A small segmentation model, trained from scratch.
Model: 3.93M parameters, 64-pixel images, depths [5, 5, 5], widths [64, 128, 256].
Training: soap at rate 0.0031, 7600 steps, batches of 64, held-out accuracy 89%.
Data: trained on simulated stained blood smears, 195000 training examples.
Rows from block 12, named by matrix and row number. Each number is 128 + 24 x the weight over its row's rms, rounded and kept within 0 to 255. All counts start at 0. Numbers have three digits each.
# c3: 3x3 conv (model.blocks.12.c3.weight, 256x256x3x3), inputs 216-224, a 3x3 kernel for each
c3.24:135121118172152137099137128125170157142155129108146153155112178122117141127142151155165160133125089119126119120156081101110139154126111135130116131119110156114135113120093112139110113168096079119108158123110140155123143128150162128104101100115
c3.25:155120145139140120105128126181154153123131147097134149089087155113113087135140114115138162106147128103153136131132129166100139122138141110131124113147104158124120209177157085104158123127138137100148145107163147135126168118113137150090154121166
c3.26:148125122163123139122112137133146138117133156108142136175154124103123159113115105105116118158122119114137125123098110112144114162082088132124126107110141170136160107081161134114156121108126084129119165118096102126126147137114131122122113124110
c3.27:145122114109091136157128104126101137087127125113116130116102120119149104144104143136128123149144100138141116156085136116141153141101096133117104129167153166098139098130129126154105119107139103172127148115181096163133134184158102180171076194151
c3.28:081124104126090131160129138142129131110126155085120138133124119116135139139145120129117116164133112130136112126111157135119136164137133121110136118153127141149126139105129181166150137153127102151127108145119107102131091087065200142162111101089
c3.29:080107151107121109130125108116142067120127115133121146116106102128134124131131167149105171172165118144125094104131126134154126125147169109119169136146103126112149119132115134127129171111169109128108151144095079109152129108153137177140112162112
c3.30:160138152082136137139141121117158155143108165130152130123145166117132106121111144096130165145126143157086172114144108125121155137148151152119131146102162126085096120105148125143129134135145160175126176093098120183121175106107178133137128115100
c3.31:091121112088120141114145107134135149101144126089071127165158146108130145120093168139092116146119136141142132095147123091117146129088119143105152131121119146097159154157166177112139157106130139086128114095115151132165122133177096126161132101133
c3.32:172218146130071140105069153117104128129118156142120124135114164133125139113132112113129118129139131117145133120129144126103117129167145143116164154137125133139103139151133150115114143130118100120163147127110121153153125148166120101069084140129
c3.33:082129097151136146136160137129145161134121117122145128140152126111139075112118113103118138167131087154143121102127142097121078111125115119137139101106150113105113126117112121084099135124163134117084131172144124138126102168117114148104148135155
c3.34:154143132124128135141135125141148138145131126117108131127129116138125135135132108129087120132145135095121131106126097138095099113139157106112133112122156133133102133088149122131135118129142134113089139094130111139112140117137127109120179138115
c3.35:127082103154095139154153090146150128140115107120132142130112135204143155120092105095109151125138157106100157131151142135130124093113201158122148114117100124129143113120140133124179122154117159085116104125144143123124122111147175093099134102112
c3.36:104117178123151100097103135133135088151149111111136120177094125140095128122159118097124143150106159112124092126120133147127122124099127123101159153113122135129120120140122107119117146134162112113134141105137120085129115114054173137058120147107
c3.37:129206141081096140128167151121125149149139133134127132147148104141126114134113093145132151148139112138144135135119133115122062142114098115090150139127114104110125155127131145144149151129155097115151140124123133102169134092144163131177165121124
c3.38:144100116098091110072109118154123111149151111128131130091156179141133155153136126100171112121181141164117076095139103150138101125126101166120132127123122128122112096123121083147101129103132144131125255090155133111162153147131217159182110084166
c3.39:122130119094109112170167152125126140146122132109124131157111138142125149165126130143121154147147123103112118123124142098111175124160150110155150148146127128168124138113128107140081116138119144151151174174175121191177116078108135132104131160135
c3.40:135140136143144094165104161151136086121114156101146073140139131127136082118143157130104157133125137132097088143214126113074141117130137111149131114115171142142095159167135096155117142161161124145130134114096123099117105101109125092080119104179
c3.41:146147138105140073095136116123084177130127174162128116149138141144123143123092099131146161118139141134117140125152159155117143184130126124122107090136166127123125111138124133141093138150128102093125098117100135136124123138118110109121130102110
c3.42:132119111141103126126088149147167102139161078158144152117137112130152133162174162133092131126145130115135121117119096150111079133110084138133156139162122138107176104144149109130148096139138107148154121114144135129127114138141106105144150130127
c3.43:127101133128086138133096114122121129118129142135082112104175127150136120140096127143146113132126101096113159140188161165126116111099131113147124103128133136111140129089120145103122130171164121031014068120148147029046129140159146115093109132089
c3.44:115107125114174141132109115114128099167106115160158121093132130156116130135125087150124097136125130124129131129148121126099123129063102116117079164112124119077106122134178135128153131120140117126167121105130145165141182062171166159134135167125
c3.45:119106149115122158109107106102120130109139166146126140120114137135128117147141106134106141101120144154092136158148144150138114173142144148109140142108094144114116150104161144126127135123160150122107128079097115123144123102101148114151086154103
c3.46:149109148113156088156159134131143142117124139116131116134164129140111150146101110115153120177132122114129132105116096129120101109150130129138120108113134118157124122127111134152158133134131114148104123082135110116116092126080123145111108084121
c3.47:128142132099138113145152113155134102111116146152138090122125112106120107159112145095135134098075140116158097103153149128114135104150167102141131163116126138085103130147122085090161129078134147112172139174140137136087160139120130109126147112121
c3.48:133147122175098154120123115106108149117139142112155107121135169125142163113124132115105108168135142153149114128127134101131121139153144124116131126113129087144166185173118156148132153091146137121121115107112113128104150161138144123159111127137
c3.49:137101131125169102110167097149136155097153109119106134161124132134133150120118148117155121108104135112112154156149089130141148152157140151102146197096112148125097110153130139113163124089126073134091169098137118184089127116137126110140135154117
c3.50:157140111108155157142108158130147118101126149128126148100173130169122182134176142145114119177135149147162094147143112141106123142113126130148130125103118085124116102087146079101156119127157088106102187145117085140071121100107136136168125117131
c3.51:102164146104127125114126142125123105132126146105150086139101167150163109100148107138126100137119100151135146146108113142169118152159134127109118112139147166152139138123100107148085127130136135185104130099160125153076086147169031158155114115158
c3.52:104087155102120111132123117131141094126136137105162120140172109151124149152100118128112127121142142148143133082113118147118133092162158142129145127143113115099123188197209172135144134097120143162152148157138109129130134122116173101156132116122
c3.53:129141167127159137089129106164156149142123106161168134118130131121149119146146121156104126131133141150132125112151109158111121120137133131145120117107103123129126153160159130138142132104107085083097067094117110117099148092139110154149136105127
c3.54:120135088128116110116192084111166130133128126124145123120144140153131095150097137116110130102138089117125117141149133133124138102129129118146131105133139117104115130157173112158128145100128068086162102131154152129108114136079040151144078110078
c3.55:080102131106119122135118092156141130122150167114127108139136125146156142153106096091116083139132157125123156094139139121130146127131150101146131125137152119129127114145136079145108157133145130126141121134147101095140111071136172139155102164111
c3.56:101118166169087154143131125131135134124134155135132130120143113128127112167111152157107130114170129103098167134132117166121104118104099129127123148103143151082142111110147115137105112135133115108112126131145131153099131098147161115088138123108
c3.57:116160163159159109140114156169145125158135053132128085105130130137134140137111121115113116177148149167116104100119134142108110150150147155127112155125097093115082151152164117139166097132133152125124123155108091109104116119111126164120152161117
c3.58:055120093121125128146128140124132131126127094147116100135113080139129117147138155151105103173116117170149124125194141143111146136130156146125123149127100132137123130117122132135160122148166102119108099117117110142115112124090164104148132123148
c3.59:168151145087137078156131148115187079157116163107174135162119114132110107131131150125105121123155133101083163146131111096104099112094132120117126155137128127133123132097122081128126156147134178148148131112119171071143160090140153124142118125097
c3.60:113155105083080121107128152154116217119141135124086156102110117142125131165124135114125139164113112106158135127158132112120131105137118130134117186102128113132150122114119087110115167159182161120119107095093157067133142137120141128150149191162
c3.61:137182136124121172129089148130125128133108139121140104152101165142101114096117124091134135097124094142163150111141156107118107123135164143130106089132155082102111169102101114135109133155142168126181138144149152113102136181149135141205124190123
c3.62:109176155136126112131147115174157117126135145107174132144146087135086105113172114175163114095139134102147155146129133105121136134150174140157147146129136098085102132137091087110125112108130137115133135118119081135116108137138129095123124112147
c3.63:139154124104099159138129137154118142112160154132098148164152110096136117146127091107143107135124131128148096153177110156113092112117109117084134179086127102145152165163139070092124144152123144156105142163151142120139121103096147123132121154148
c3.64:116130102143130119126085140103089107156103114170152115124113172136147127126124138114106126125120132112150150127142094177117149136085090099095139109162153159162134121113129182133086104166112123140116129109125146128125146130163147151149142130143
c3.65:130143125130126134154141136149097100120148148136119130126109125132164127145124117110116161100106135102132107142154189158120123146102121142105100141133141128121121085092155090138117120132128092126105107136107078097112101123123094026109111139116
c3.66:109129141105125181125117077143147095118107137131099165121144115127110175143163171151132144113166101126099101135155115154138123123082103145126105115118125158141177160174128175122094119116145134160146139079122118126165132139149174118109134108117
c3.67:177146142135118119121150123129119092153154111139074106105094092143134111136119137155118106107132132148136115086154128127123120129132138154134108101139134156129195174147150153154129140139156124130152107114156132121146121135101133156117146084095
c3.68:103110126124121132164084104125133119118171103151128139184118097108134154125170122137145134138154129136112171141148131094099122089137145112081134184119115175131115072055105117111141100116144131137115141087116136108110147125112128123117070101103
c3.69:128081071112120142103161144146102145133136091085150179120122160136127094134105131144146122117148142110107106116090143142140177167113188135149100120137127149152125145140129145119140104138130154181109093124151112165130114123119082131120118152094
c3.70:083064074140184141143112100146133139120118134113160118158109110126151116106142150139109113123118166125142130147095148134135116137140122122153156107131146150127142112116098146119091140165115128123114124148109121121152108108077141155059163134165
c3.71:099065113085133090142150092127190130145127146129176115116126134081152119145149098123127136089125100114163121139136170119108070173142139124122125150113099106105060099123146119132123149103118131113107167124097137127101166075102151137084142126145
c3.72:133132112126138132142182120128129148094117122163110136130157141121126080117140120139127143116154138129096139138109134128144150144118151125127144094144145123104147126086160095132089084137147123108114118117127116174131139142155145122125175162124
c3.73:142104170062134119149142112148174117149123153156148132096120150115098153156175126152115131138130181112159090135112115156147131134143112108132165157103092125147148156101103119154140074096128109133117154133126128143140136118142127123128117116130
c3.74:126115158144132112145159105113125135101129165152133110144165141175132176124086122091177138110124166156171093134104147155115145105132107141096142148121121139104107142129104109092080079155138149125138156159137130121088136161118138124175132150144
c3.75:100147136147131166125138178123133173138147141111115103168129132099163101113131108098114121118093096147112103124149139085133093116095092117135142140138146148090104154132169140147098153103148144136134129117122121074111161115174161095127156168142
c3.76:132130109148121096155157086107127138108165135130099127159116146118132087138126094127126152183141108106152147131111134120122123127167134133083164112133128117099148098120151126144155101124158122134086085063109131133106120115108166138139137138093
c3.77:133120158134147111111125114108110113149131179141150127117143130159141134141130142117132139118122182127147148134131154148166135141162164113105121116146178144153166151102142144122100153093111079192145099118105161128171104106150133105165094149140
c3.78:098009107128125120155192139130160144124130123133152135117148109146110115092123144143136120131140190128121118149122128125134148126095144117142112125126131110124125122116122121165132117149154131165131156143126139178100142084115134203166121136118
c3.79:067079127137114112136123098114153110151132126100102137132105127157143139126129113141147114132093147131129129124144178112141155124141164109119129122162102150145118098072134130114127121157146173152153133123108143103134101113126061127129098154105
c3.80:116140129141101147155076119155160098139154152108112125135100097123134150091129168137131118146115148123137136136140120167128119136107152130114132129141165126122136160206112124142092110119118119143157107161138141124112136202142086181122104119172
c3.81:141146138144125117128094123139139110166090124104147147116099140136140132116156152125086142120167160133107134108148098135112134125106136140155143109155181146121120133151168174114118127158127133130119136133109114144146128149153138123152125145136
c3.82:151159148132150133160128135118127113134128126121099100115126105106130165133145123111162101155116104141123174129122117151128088134090085130145128137103129112101159114120114142087117130130135112100146166117122105107136114126140127133153104133097
c3.83:149148182138141132134096098148090091164144154116171177159100095163126125142176145124103102107127117176129125140141135134116093115138124116144114102127126140149134122128133170134149117133138145149128123126130128141116146121128132132179124175088
c3.84:114115077118112128127130147123084179145150130153150113111127123124156072133130121070136094147110110144125115144135181111153184125137157124125173132159202140114142109116078140126121114147109094131124129101145105168102126112138156094079133154127
c3.85:144143140134151097113144128151135096113111128121120130130127141083147106139107061155195079118135142102101107151114120150139136135121143146123123143138109127120100119135163112121144136137100145130118126149119099137096137123147153095156145148153
c3.86:145128113097109119129116136152140112106138166147138131145142118115139114111171110132117152154109094091166126107126146146138134148144115143115107108122090154104156123128111153140088146130095116117149133118115132113183124121137164124135143132114
c3.87:113113135127121168117197143089119159158103107152150108136128157138150115120107152127073134094148144074133130096088127101125135092158078142147130111156092095090099135138130134152085163172117102122145166125162116139108101139095141111122139116104
c3.88:103155154122117095099099125117064127158062109134090190145095141138139165145134136155080123137141079105127147126142146127120131114135140114149147132103187155227118081165146157119105164151129142144172141150152144122110104085152098134118122140098
c3.89:118121123140126127141128128163183118164139158099117124069121131155135159187120191118129125120113153143149129130113103130133128146151122100137156151149140087144096122117139095116128078113101112126107106133128110118132113143146135136118139118135
c3.90:135162100150158090126128110125107130100133085110105129117123134126106149131119090100086092129160157149064124141133143147129118115139097113131152137121149132138086123132138180127155129153131130105143084128077148169140136119158159169112169094099
c3.91:126178160143123129103118152113110091123144140097147120138119121143128141145136147109113148141145102131112139117163096092130117120085150136118127084143128104098108097121114095112113152073137106148130139120124097129104146191117143152116119143100
c3.92:105138154136120149130136136149138118123146097135115071121132162098152113107127112121128113165131107151153105111130111091109121110101111110112129131132151135156120138141129064125168129133090134129145116132123168125123113153116097110133118126117
c3.93:151159146143107108108075120104109138109110125112128145126163130133125120121116117134155155161175127122136134124157141117123109149125142143142122091118121114109131087111113129101171144134187096146145151112159117108121105135138125096168100184142
c3.94:116120113150101095131129126132111136151131114130142113123153143104118096152112134113153165143131119161158118115070137142116100108109115116100143107136083153098117113117109092122113128077120107143131130126201099156123135163129094130158134128100
c3.95:104141169118136162101107115136144165148164086122138158105163115100142135139117146145108114170146138143090159086137121164118144105100119135102140145151164166203134122115164142164171124148127080115102090132105130104108138120116119140113122183106
c3.96:084159142133119136132113145129121162146124102154121132109118148108126128123111112151118164139138170137098158132109142149142167158166158131143125120155127143150135089107099144155108138150132127116107137093122120128096131139154138108139162126101
c3.97:106111103169155131119129094122165123139148084123158214115138112196152140120183157131120115133112106095122102103163099171097138157157096149124137158125113134186105166144160148133119144133111106130138131096100130111121131123106117159135123164134
c3.98:133187161118111093158149186117118147096103116121139136126145126121115151109111079125111134179137137149113148123129135112120139125131143128156127130123129126113130101121114113143116149134159121137101141136074159139098122120135140138123133083118
c3.99:093018114103132112097138118114104132110123097132168124101147102148121118106159123082103118127133066118117090116087143115135139106124109157122126118104103130132134136087133131147090124128124107139128156124062124149138132154135111185142074126117
c3.100:182152105149121098190154096128124138117136119118133127144183157137160116128156149124102135123100152121134199163135156132140128097142093132077172118160151125179150137116115101105109172126109135175118131121207127118069180181115125154116093164091
c3.101:128109143130104096089165108096130123136200077116114128179077082136137128106131109143138132113128179150088159168125143145156131128160120095151092224103122174131154146155140145128116118103100124134097185113112129138145103122110103104135148120130
c3.102:127161116147112082145162068107136112183161137133179076082155114117109144101178143145125127117109169112152150123144128128135123111144144145138101106166098159116181158127132118149132137091123121098118131164110087111092116134132095121123132124171
c3.103:138120157109103168097137109147137157145132128120140136098118129140115149128180143207141115139108111125131122143153122096135164173145125132138131144170149146157125114145139147126103111146100127119148112129142118163107168184127149113155139125123
c3.104:082088099147112088131123125148188118121122149109115177151131165102150162150135134096135175105126115096134121142161149124141131132077146158125112125134131142161156173173106148158123092103109105118096143146132110150171128092128083142147087121140
c3.105:117075151127151112122091097139128104182138157145124146065093128105136128113126127118104148100117111156140115114106083121124101155112119075140118103155118179217129147134145165138084156127118105132119106102150121165134114127139143139056120138128
c3.106:120112118142121103141174122095115118134100121145119099134128148121087131119127180133117110140108113141142112153128139133117111144112091136117101146137133144181157121103076142132116149178145133154133130133158127153129155130177109127095125129102
c3.107:126113142133134126141130102108107117154152137141127142142136129092146132109175146102113108090122199115172095119108133133126169099167116134137130149136143135132096119165178156108162106100128131136104149125134123101127112132127151139121147128103
c3.108:125160148158098157122136088126119140148150185140170158091101138150130121144153132108089075135134153126144124106090162169129098177109126169105125084111135146130155126125103150130089141130110102165126115124124128072118127136132126160141115149166
c3.109:080090102142129147129123069154100128085104143146128126105141113120104141183149126120149144138107121152169136162205130160122110165087134117126098114125102154141169104157090131168150104136112123137122119108149063104116134135129177141131129154124
c3.110:126065150138147076119135126130114134134122118106125148136136141113108105126125158134096155114152181098114101124131149130149084146157146138137117134112110148155131135168119151136136127141121103153110115114218123143124115112117126175158149108104
c3.111:140125145174110142122111117145153145137129145123086147122146110131104154142086139136135105100130129123126135153114133120134153149153158135127132146126143134152174131125149135146150156110153154100098154143117148129107098106159121134149143132147
c3.112:142148125129123141121109112128118088114170108130084152124106083134142147137146144110098126116176135168108149111120136107120118135126151149123129119137132098131148147116088118122122120094122146137128120127099162101122128120113135112147122146139
c3.113:122112084115105116102130125104180154120122117145127127125143151128146151093140144136123143133145157100116201098135143131124112122123135102137128101140137128115138147180116135107113155122111096109096143119130132123103111134140125174173155153088
c3.114:153134128122108172100117119147103115129099096090121155101106127125096112107153146103134113141084173106145131148114093159157161171128132122104139099139103137145140056137138069135127091145181093204115115114165098148101129112140138101150130172074
c3.115:134110116132146118123168124116126121119127127146120125128159118124118123116117134137158139165135206141102138104131128158096125161155151118136127122114119157115132116112092167061141095114139124119132150163173110160109100117106101146155141113113
c3.116:109136168162174119164121174156155169073095138141158145111121141113139134151146123161158146153118113164141134154136097131118127143132072121157122130105102127194121124125125135158179102155113131141149124130118142146133144142149171129126110107167
c3.117:107098098164106122133144106132111120125112111141125141080135131142132092102124117149090109123116085127146128141141143137097123150142169104132119121118138130080092123130094156128187133122099126043128027089060149051122120156140143146134131139112
c3.118:134166147152164173110093161155087101149114105109096138134164099144185159169128154117150146102100114145098171132128100119150132139139149119114112119105122122169197121128156103113161082104127108138145176124158099145126153125102143110108172133099
c3.119:133143110121146132132122114123142162080131116125078137090077156116122144128127112110123114088145121129167112136145067133126084126113105138150139120107109142150118074061088096156131170145147104073097083157112143183132157133142121127119109100123
c3.120:130075163128112094123134114162155114129140154165132155110145137120133147128163129134126102114127151106143152097135148127104130147118120148149076089123140090138178164093128113133105161134114173097092121129089144108129136108138120142121144164130
c3.121:112126140121124115104147142114101130179128180062165065134125114092113151148144138127172090124143232136138121139138151098134148148121122125113130125139152118140153146108111162128118080136123098154071130122116167107139150122124103152098149125122
c3.122:108147125113117132125121111138150113118181106108130126144190123146119143155108152110146116109105131106118163127117126116127105143136152126129113102142146103106124214162161145117177201121122130102127113154129118136130144131115118129097120145110
c3.123:140096110178124120092129098119128118113131155165090134129123114125140118111140120135124150140143116117109132122137142149125081099069107144115157136121141124089177117143113086114105110113111134088105122159122089125073182142165104208147138131152
c3.124:127063099154179147107196103118111099111129119108135109113182108125116148123120148163121124104134164112132136146132140102106130127125117139105113120129124140135148157087131139146114102127130170193142141154151117151116091098083134162131117155142
c3.125:130152153095145131141129076140141125113119161126108138116122115121121110142136105123135131112121105126173099091126120134122130132152137126132142131133137121074129115146134154140140155153154077120122158124179120168090131177146169075119127044119
c3.126:130061164125148104082116112159195134166147188152072119127130104170122138121161085127141164118137153132144150145113151174147148175134210110121078142138089120102130079088113081130138138115137145108099084125147129068110140113098125148127154102077
c3.127:162051118111129156109147092119099138127130177141105167142135120108117153133095118116113109127135143119129106129077095157136139191141133135119129184121147178079154152165119150116129132105150101154153124132100089155147121120103141151122138127115
c3.128:105122119129164100116103143106135120117129131129106120108120133141116125106099120105130149126131132131167143162185140168129143167094121128135106139144125131122112173128121174106176149138152126118134127117131164091142140142112151168143143120132
c3.129:152130119123145143138093154130126107138121068152110129114118128102135087131127082107116143167136119131167149134158139167134150128154148126170107132136122147154130153148174163147131078116128177124169132133129106094135120119109137125135115130157
c3.130:178097085137129137130139138120131135123125163127140132112127119136106100160186151168130132096144112120088166129156132091177078133150156153151140154139115112108142148151127125129160108134078163120106124126108144152151200161100118154176122136113
c3.131:112221150123118121130159137133141145110119118159156134161120104069121139140163103148133154186127104143132122129119134126100134149158154129117160152133108147129122139101111125143123150146156115105136111151118142112126149133142168162154111095131
c3.132:139109106147136120130076108153123141130138173131101125134148123103121176139129138132113146126118138120124145140124145129123123115117109142110121121131125144113170127145140127112116136143089089140121157127176125116141119105100157124129162168106
c3.133:109099151113147150119086127142094179087133128139125122114092129090126153147096139131100110118092129140119091145141108128132150126137133155105150121130104166152137086113132093120150104136145123147141104091150114114125164139133167127119151135155
c3.134:114113102136121134129137105143160159111132065131143116110170147122095120117103127156114149102097114129079132105127139119124121126098091143117108157128110139153158154099160140144218165088134122170159128143114130144130107116110142173123137080154
c3.135:133173133116097112116138084174155128131166133111138139140127131094165156109106098133135119099134158100124077127124111180151138161097104120128153154124122095139146132138106141128121128152114162133133151120127131132138079126132111182114118123120
c3.136:167126166129096077137142103132151142100111159141120129128092127160105120136158126133161124106151094083150113098101097148117094143130109097151130117124152180154075167132162105113141126147091133096160094243116137155109137111163136159152145146138
c3.137:081084139170139111091055117119157139128116144127119149097127110124106121120111099174124120116112143152150126159176141127118129129123100107111143148129123122111154090078095138128102132157166107109108120143143111139095167125131189148096153075103
c3.138:084071147137131126082119164147111136110137136136130139137112083148139076116095159099109149117131100147107143142124135143141116133097110151095128104123119133149117099099099170133121101145100069146119113094108124112116151116138140125114114119140
c3.139:141156118096112145123172131113121139116147089131126146114148089134138165133091149138108140132115109140178091116098129141115120106127155106148148148100092146136136131100098141127134119206156130129116144118118124084111154159128200114133159134149
c3.140:158081157126182124151126123138109097118129091138130125134130139113135127146119120142111100152157128159123123133106107135174124146134133143145114109131123130129137142108145113113096103102113104138095194072135082119115114107169145167151122111139
c3.141:090136174156110132168149143123156171121107110107134056158104077144165112109104096127141138129162125130158104110101124144137172118140118133127126128124112076122081112083141097128122144130109119121129123126122109104116172166099126151176119156094
c3.142:096107160124132125160077131138147121175141118130108103091118089094145119179137136101093117105141133157162143168134130097123126136126111146109126129109128141121101170108147109126134143129145096102147181160148104124110113120114105165144137121105
c3.143:142099113101110141135124159141129147135132083116152187143094138099122152164131167129139150138125064138140147099144149157133071136140084108113132159131148105138162132139132135087158085143145140106148141099166145135112084102119120133144127129149
c3.144:103077114158168101097140130111192123097123145179121068115140098139128155147162131122093172154118100099124130123117131114121151143112110140116093090148136125119129143132140113149122134160101117129106170121120153128077085132103093070097108133095
c3.145:134186143106101092151097127128119101126160145169130171118153134113108074149145114118146129103146124121132114101097135114127125138099111137097134138143170118152120145141122143109121121137089133115103132135078165155133128172134041147119089146103
c3.146:164150167153155090133103136114157095108107113124119090103110157105144084111139119128173087112138121095093145132139134134128133136143147128090080117100148139120139135182188120129109098138172109119139133134118161104113125101139104143105131109123
c3.147:142069089165110162139135102103119132113142118134097136136166143121162082113103115103161159144153125083146129106107123168121121132132118148138103123101134136085088122099139141122109106162116112139130138172134121127140146165133137143134091112093
c3.148:144196126135029108111076119132119136115125127098146129164111118115137163102111103119118149122139130124153122097121136107135099152129156123129120146139129116136102139187171155122124127120130110100103119117150137104131112167154142128082147154161
c3.149:130150173150115118149132132139114136120129114145090114120129121143183135111106124095152118130166152152159122153123086161099138114134156132125119133133139130175124180166144163130112124110123174104132111145098131137181131102125066118116079120127
c3.150:159101115151133105117186116121132129112159132157124141160119086144092133104143118142137120116114156151111125101129124127127123132138098137079109174138059113111141117103152130140099137120128136132130131087121133119113120126142120114103139146133
c3.151:105133119177157157117163115159143122140134156126152130122125162107094146122164143157138126113103182136123157137147128120110131140094093115092121087126127138102131126139099136147079121156098104073106166146154105144110116095109145154156158119131
c3.152:169108137136155110099142102113125125160131112116155076138128131103113120166137169100154129149133149146114107124114070122119100132127164124143163131135146166095137123161136167129127142138117148127147065138145149094111083101087130173107122146089
c3.153:149227132157129153089124086112092115134151160146113131104104114163118136103144175099119156132180127102118133128137102130143053154111121114103134165143114151126143135117144113114093115101165143111166131131089119069145147121141098114112117100157
c3.154:146095130128144149123116144090084130160123144133131131120152120140140140123121108150119155104173151141124166157171146109130150139149127098124142137106126141118118142172100159144143099137160165107087162125120081153154137090164144173119131144119
c3.155:139158093078098130130111146135166125136118145121182157089122147122160141127097125142115164127142142158125119172123143114146110098147116104125137135162123128132155139172115142134147120132117107121150091158172148162126112111130102113101108068141
c3.156:171151123218121058100131146138120113164130054098144140147086125128177111121127122121122142124111142132121136141115117104126090126133122116157132114109174151117073104149081145123081115133139097113119148123108124125120124111102154114133131126119
c3.157:163151138139107126109098086126102091141144127156131152127110134115113160116160116130144125127115173150119144143112144148138148139120120117114105122135141102096163094132106147126135126116155161140117117126117131105119144086120103109125095147118
c3.158:136128109167120122088097110113137132101134099123111134089097102111147124144143116132127146169138135110118115138110133130117153150167141121155153149113123137159166111123092112123145133125167043090134118126151110152123127128158099135119138136159
c3.159:137180142094126131127106116121120145145148117145111195151138144108170108168154163130119113096119115156141132105141061167120102129129096138124079154121121101151170170153143132137160103127159121114140126105128166112154122156134140143141079117163
c3.160:126119126153132153102131121163168125083112129134131093112133111127109119135111082141157079122124091130148101115105159110119089143093109149135116151183106148101119067099156136115148129107132116159128119127134135138102091119133148117106133165118
c3.161:132183148093100133136129114085072114145130151154120142107136109137143141151133091118120154134112154125149178127139108133113139136121107114134161136134127127132140101132170143116121112138113144168117115155151165148117150145112167116110085102152
c3.162:129147123137106146101118144147129137119135108119127133144134102137136138072148104111131114121143151117119159152136118148136128141141120114117152113132154097149144133127139112097132147117121165114054106136129144092140138060131116084160168133170
c3.163:111142110117125158107091093098119101143119091138129165125110115135139131124163155152127112124122112143162087129147152123113174133128125105119139156141092134155149103103104099137066140088149134113168086124181142151159138142141134119115119130129
c3.164:148096085123130121092085135118140121113121133123153136153119146113138103095149138147117129134166102107111158132160093128103101098119101150107117090088114124149142155105136123134145114168176125127146190145089133128115122131124095153147130094092
c3.165:158132117120163143090110145160151190139126137101148097130094086131137149107131156153165077129100124136128131093120153147134159132141128110126129144075118130108110108137102137093123164130120120123087117128100138104154128105112120130091143138133
c3.166:128122176138165132080111134134082115083176142132106161099109097159139136131167159154114145141134084151120102167178142174150141142150120145117120153144052141125160106106110094137094060089098170099116097154113150097124107085109114146131141110126
c3.167:103080159136124134115111131112140127164139130131124130138080137144112134122166121140144081119131064156129151127128127117121158122117122112102105156147159103099167144135121105140074164123096131121119106164146110105092153127137092102110134106132
c3.168:122121143123112138125133108131116117129123128126113135149156120136084126121125115146134125108129157142129131120187080140079122136150149125132125147147147130115133161192160126085158144186116121067110136108147117113074121125131134126127130146120
c3.169:104166131147135122119083148137147128117115123130101123110102128115129115138079130111128126126141147136098156125116140153134112110139157125142121120138129110133110139140142135122141124121108111150150111151148139059095136102143085103162124100109
c3.170:138118123134127149108145124103152149142148120143122172164127154153144094115118119125133110113137133120129109134124117103133068178171154104152099149151144112119110134167175158132172144158125119175155093108131136109134121113116100122128143121154
c3.171:155122180110077097131204161162126119148124112110133139113103131127145146139141137168134152130122109119080096123147154146100111125133107096119133154117139127093109123120118111125103121143118131148132082126089090093100152174158141121091141141129
c3.172:171141161121160137150139160119113128123114135140130105139128124136131101135158085148100107129109086152137138088062083103113115115129132153105121124114100129076107146128147135147086158137164145109158119124172147109119131133119121157146094086141
c3.173:158101133157153146115128109139177176107119155117094164106162104116123149137186116177149128093126129138141108147105140142155163107117138141144118121120096156154153159166158092124158113118108115127142137163154135154086135113117140120089130056133
c3.174:134149103104137122157096129139153148130133180082116141151141147122126085116137116115133168144138112126096140115137125112104144129149140133144092151145157122132113105093131123140252090119127145131127115129118114171130140121140108116094124126114
c3.175:139172114125093096114128146098120110131130107146119119120124096121135159126123115115139164128112126125162122124135153128128129115139137124131132145103106115129124140114110105112137125124150110128157108142078148150128108139074129110163138141056
c3.176:178128128119111147121119075151167113143126139110134138111128123150132146152156142151141141135124115156108144151077111128124148132103151110099149109138130129121140158118127123139117112130145124102095176173155109127127143081122131098085134101096
c3.177:128131135151126122154137164157144105137127117109117094118180186130131113135110144120109131123120132143115133118124118107105096136121082143133128153145137140115136135129132137145066097142119128097187053140123137121110112144149179130113135117121
c3.178:117147082102097160092098138125106116110139102110110140134119146167127073137086126162132181154126127111147098155159124121149136120082103133128113120129121153151121073118108098102136144108152118156182105134123172113121124142180100129154129125117
c3.179:122124104150129136130147131115111151133105130157106124107144123134117136107115101101151143153141125116123108114119127144117158107159103153131145136110113104130131104063117124114137122170123097127139134139145143138142137146157094112146120095138
c3.180:124132125113141115107108096138110143142138115136179117109093175126153156127095139138090126151103120156114086110129123086091118151149148124145117167108122151164146157095153154148085092096124118130119124156096122081076124143135105123143126156129
c3.181:127098156132146141101127148092143130140106141137174093134131098160137145113105081110105146091117081115105140118106192126127156138143161121139147162126108093098094172162137116098140106125119148108109076146115140123089116145076122096111119134141
c3.182:088065067135165122153124114123122139117142130131147110112121149105113123155138117146105126127145167128108131092113087147132124132120158135089157117136130101165102128163168169130143106137127077126167107145120139127116111116123151107164108139107